{"input": "waveform_16khz", "targets": ["speed"], "arch": "transformer", "norm": "layernorm", "norm_position": "pre", "num_experts": 16, "width": 192, "label_smoothing": 0.1, "adamw_lr_other_params": 0.0015}
Rows from block 4 of a small sound classifier, named by matrix and row number. Rows with one number belong to one neuron. Each number is 128 + 24 x the weight over its row's rms, rounded and kept within 0 to 255. All counts start at 0. Numbers have three digits each.
After each neuron's rows are labels from the 100 clips, of 14976, where the neuron reaches its largest size: "loudest band" is the band of the loudest frequency at the time of the peak. Only what is clearly more common there than usual is listed. The data: Morse code for random letters and digits, with fading, noise and interfering tones.
# gate: MLP gate (model.blocks.4.mlp.gate.weight, 512x192), inputs 96-191
# fc1: MLP up (model.blocks.4.mlp.fc1.weight, 512x192), inputs 96-191
# fc2: MLP down (model.blocks.4.mlp.fc2.weight, 192x512, transposed), outputs 96-191

gate.78:125128106149168115086097125128059147134119141137134126122163128176088125146132142125104133158141077118117109147184158120102109136154145169114081149108111133121158115120114148149150084097121118107118107094122145133139129084118143105139135111123126157133124108117171142115157125071096119113
fc1.78:123119116100095104131111120154098121141132082094118130119130140122097136116115087119133135177108115137094133151130139133137137158096115107129091138168131110112141118100162166112121127139111128190113122118127104085115153126133086131119150109122091092109144130145110160110140122146109171132
fc2.78:129140144114108096142162147136131147071109103137104150114104121139102153115149125123137080087193161093149119152144130128131117153142136139130074125137119133104137142114150090108137135147110119097133122176122115151160142117132132074181113147121141137158164089136134150164115136128074081131
loudest band: 500 to 1000 Hz

gate.132:136150137165138128145133099104138156145122098134063166119141154152149143119157151123161108123120125116102110143094130086112177094114148104137134128103164172150102124134135093140111151132129114135084117100129070161116120128140130151146147128175158136133096140119096111088118112135101164130
fc1.132:084165092161108116137127154131126123125115106136100134113112155120135128104220162115140129091106158121107127113110148108108111128108153123144139130084161109134114109104188121167114146110156144141083128140153097134119141103094141117158114118125157148086088161121160055124120111090119158163
fc2.132:111138112132133111147135140157086097186102085114135139106143132110109104135116145147089115139129157107129134151167097171145082138145113104122166158159162151119113159150106146120143112144157144081133133097138089126103142148135129109110136154085137114132155154131171093071167142125205148139
loudest band: 2000 to 4000 Hz

gate.146:155124129132088142139131151175129133177135203081129132112157152164146160105078167115111086120108124121098131143162092125102170141136140160090126129131118096137126146100133136127091113132118114131158142137161160135130149128119111161120156140159182130105087144135176140097069107139137120112
fc1.146:158109159105172138150152157152142161173122135135115168133126084130138135110134114131120138168116113133184123129148129107088131130111167091068173078138090163136137145095134125122152169160111129116106071158170095115145122098154109122155082119087103123080166108131159127112173140111123144116
fc2.146:138103111112143124123158127096100083101146132111077170156178157123104126133110155170138135116110145131111138106118168081130148119096153117120176158117146126126103105092112100152123095118133110130116128150156118133173119147108106086144079177135122166126163117127124108109157117137163076136
loudest band: 500 to 1000 Hz

gate.76:110150167155105117108134136106140143085137126129168130177110129153140122143122120094083083138077101092102112168114122171124109093119132155119086114133119121102157092118125145129140105109140190130171123140094142065106120148139147117092109119065144140111187153103140181121106173122184149107
fc1.76:141114128104147127119104129107141122119095139140136137160089107101130133074065156097070117141146105131137126145161148123083153109099140116105088151092129097097131131097083160153110138117117193140135161112123113136155119157132137132096132121090171134088164121106134149164116142093111121134
fc2.76:074151150149132128145140075140116117165140167156150134111151129174083141106089099111099158117140133114116123115126120147108128158134110104163109141128161155155121145157123120125162130137135114108123099120130159142081142141140136145112152144107170116133134120082135139140167106158146168140
loudest band: 500 to 1000 Hz

gate.22:124108153104118147117161130108126129093077132099147150148154114145163103125142153133147142173134144113138124162117138147133146072135122135103103140177164150103130101118149138136149132132136159138125096154149138123133059081153163139153139147117127103065154103123128138095123099118158188102
fc1.22:139116138126126159135110172154143181167138149104130133082092069124127121118092124146077145170088142143119141138138155151146142114101116159117155134116100107153137128108122119113136138119131133147114146096110108110115121161062135130091120171120143133152105129109083079153129088140119095134
fc2.22:110143133155132143153141128142130115179140174158122172169114088121126144147103119086106111121132106132116148140119116111103132160154104147166159114152192132126109143168121117140095111134155123138131128134123113144090168159137161149107106142095132137102077145097151126128142101151122119132
loudest band: 1000 to 2000 Hz

gate.188:172125151151103128118125105118124141181128108123145150177126125137116110117063109130104122186059113169171117116124118154101132159096125104118128128162118125161162095110111131116111137156153135088149130136163116111109127148128158163133121132140116135106095175117155139142146162114148138140
fc1.188:105120125136147128143059136144095155152117127138139101153150100119102104137179141172112115120143128122138140148103122116095187123119165087138165125154157144136146167123118096125113127152133104154101094115144122130116122145158162134133134146111145156131114170135165115105163157107125148152
fc2.188:147083116109108164154137129099122145161150098137142124174139122112076148139155087171114165112141088119116137110100125154108138127130133104103148098122151119121104130149124129097148166138160128162120099094122133159113157143127105051144133133111157153141131145144108088121122108084128132100
loudest band: 500 to 1000 Hz

gate.501:124088107092098148185122092121106168169139161143160086150120103114128135137132193131168158100169142173095160122136108154120137178143131156145132094149120143110100122176102119143121125136142143147125138110159142162110119113100124114151126099116120149125088162107151134111129116148107116086
fc1.501:127128111081109131162099127098129164122140081126164096089126088131146134117133141156170093100150172145103136149132077127113131153152139106151168085162112157142122111143140118116085090101131127110110160137112130179124157093119132148175129091140110128149108143127151108131107092131069109108
fc2.501:135149153152120137132153146112082131078125153154140127119118174156103145106146177113074116112084134115143138091124142094088144123153148150126097168152133147128083184106137132131148091151113110116117094105107076134083123115131097092132124157134129113126166107131135134115129091092119150131
loudest band: 2000 to 4000 Hz

gate.14:131130131132140134109091139115125124103138115144133140111157102140177135105195095148127190156153111134139134154173128130139119123116143159093130155122131122076108105088074145092113117140087135134109185161130101096165116147127142114112120130107128121139152132086092105099122108143098133133
fc1.14:143165136165126152124161128096066121155141149128164142126137163139092123125129134107130101110102111135122174099152130108146105126105090109154098174138115113099140168115173090179134137149120143131129083115112119076134140130156142118121087134121130111124137140154150112143123125050138133114
fc2.14:191113158110199150136142120126154137131127101104128140112135150141108139127126144126148077129160155159099074091123180181092143124155149132138136115137138076162130130122116117125117099105104115104123107097129139127113102156139125122122129116160141148126161108142094153118114142117158131102
loudest band: 250 to 500 Hz

gate.163:159104106124133137121135096095131124130120074151109161125153100119122100155133103160145146140106126122125152135130130113123093106129172133122131182152088102130125145143133123132131122156148103114127144150116197116102123134147107147136112158136128133079141100116099123098110090152159125105
fc1.163:110110103140125097141153125132127130110146120153130168130132131119118137097112170102167138139159152131125126161090070110118140104171128101147163124154109145162120153109116124176095108124135149076128118117146156101130097108124098109098124107119111176120095105155149130149114127129114090120
fc2.163:130116133092143139167137111126140123102113130132106103096119141114155122103165123132173127148114152139122171145136123165133146114120146122125114161145068141134109164102106140123082131112107101169133122088139121125126137118163118093139126119108095104098112154143174140165139137117137165148
loudest band: 500 to 1000 Hz

gate.325:096132095104114125132081191109080149107148126119134157096141112123138132159096160120135086147141143080100133141135139186080149160141155148144167124165140134131109095176149114104119125173103128126119146126107120120129162092119142081142125078141102159139100119101121165126161157131143145088
fc1.325:139108116157144144121131108128162128114110135074142134147135132117148091129165134128138129123116120130081118094089130118121139144153161158147114145132126141202144110102133110122150161095132096125070095153137139147119090182141085131121102134151188130130135142115120106127106146102131144143
fc2.325:070120137140126097162123156138092143148147140124137172141149107146138150156104121115109114127153141143106125147145108122113164175151077095151151133110166152144097113131141103122181136138151132109126145110132144156134168084121115134113142132123158178134139135125139133093158111167138145149
loudest band: 250 to 500 Hz

gate.230:115113129127129100092155151181110145120140128154100105161107121100093169086138162160130136153098158139129109104093104132144137134094135135144112137160133109162121149140172107108097153127135109159075107144114198164128128106094149149120117144159150076109127119170090116158140075120152152146
fc1.230:112123111131135154107104089113136141159110126149150138065122157129147127145134094103092144150154131090073128103121183134113124114120120142147163148142110095092126090131108136118143140143113134131155147095146096094140141133145111134144109138081121167130137128087098161127120166130135135087
fc2.230:118124147145130096121119173170106150195161107145142141154137122128132151120115122112137099154098133112148093132126107121145113163140112114170109103125139149112139139109172144120142150160130119155069139181144164111143120125109194167133144149183128118132133121123144133087129114108136103099
loudest band: 4000 to 8000 Hz

gate.56:095136075079144138126097076141141134108130116133121086149149125112136150138166109124080107123163086100109128120106167189108141138136145120104136186137115135151151142163093154141124090133111127128149144128144152120153118138125122088126096095131098130136147120135171128126152147137154182123
fc1.56:120135136139075102139123109120123143117154156120166091141130141104142116119127123106147111108149179134073133140165079095127132169131135099103100138131128123132151144151100126123082129125138126142108168128132126142119146120105124086163138078137155178160117148162105112103093100131103122127
fc2.56:093147138120122134142123156116116128133178139111143124128116092154117129147126169113142099136116110096150129105169090109159140117092132109133077092089106160113145090117134149119135152100061136119087191100120144108153162113142105153153172105126145126125123136124163169135114113152147169128
loudest band: 2000 to 4000 Hz

gate.284:093118126147143130093163105157117123114132156113092094096123114106132113138146081090181116130145073141133142104176081125140112087150130113076155092123154128145109145115139154096098127140144123116121132148130141122109130121114118084142137105146158117145149106148102182148141146134104106088
fc1.284:136111155092105147146129142141139137139128124126114130199091100098105171129115152142080156097114150113113085150120156091061128177131122095135103168116133180108138114179147079171131124126110123157131164065167124152106140165147122141135112131114099141132140125132133129127146120130124159137
fc2.284:106103140156114108117139164134119140131138117122125122147163112140127135102118109130142135134166146143111114148137122126172156178119123102137142123118147162155120126114130138129166142185155121126126131171170105128152149121143115089136151138131159139128124146143090094095122149113094077100
loudest band: 1000 to 2000 Hz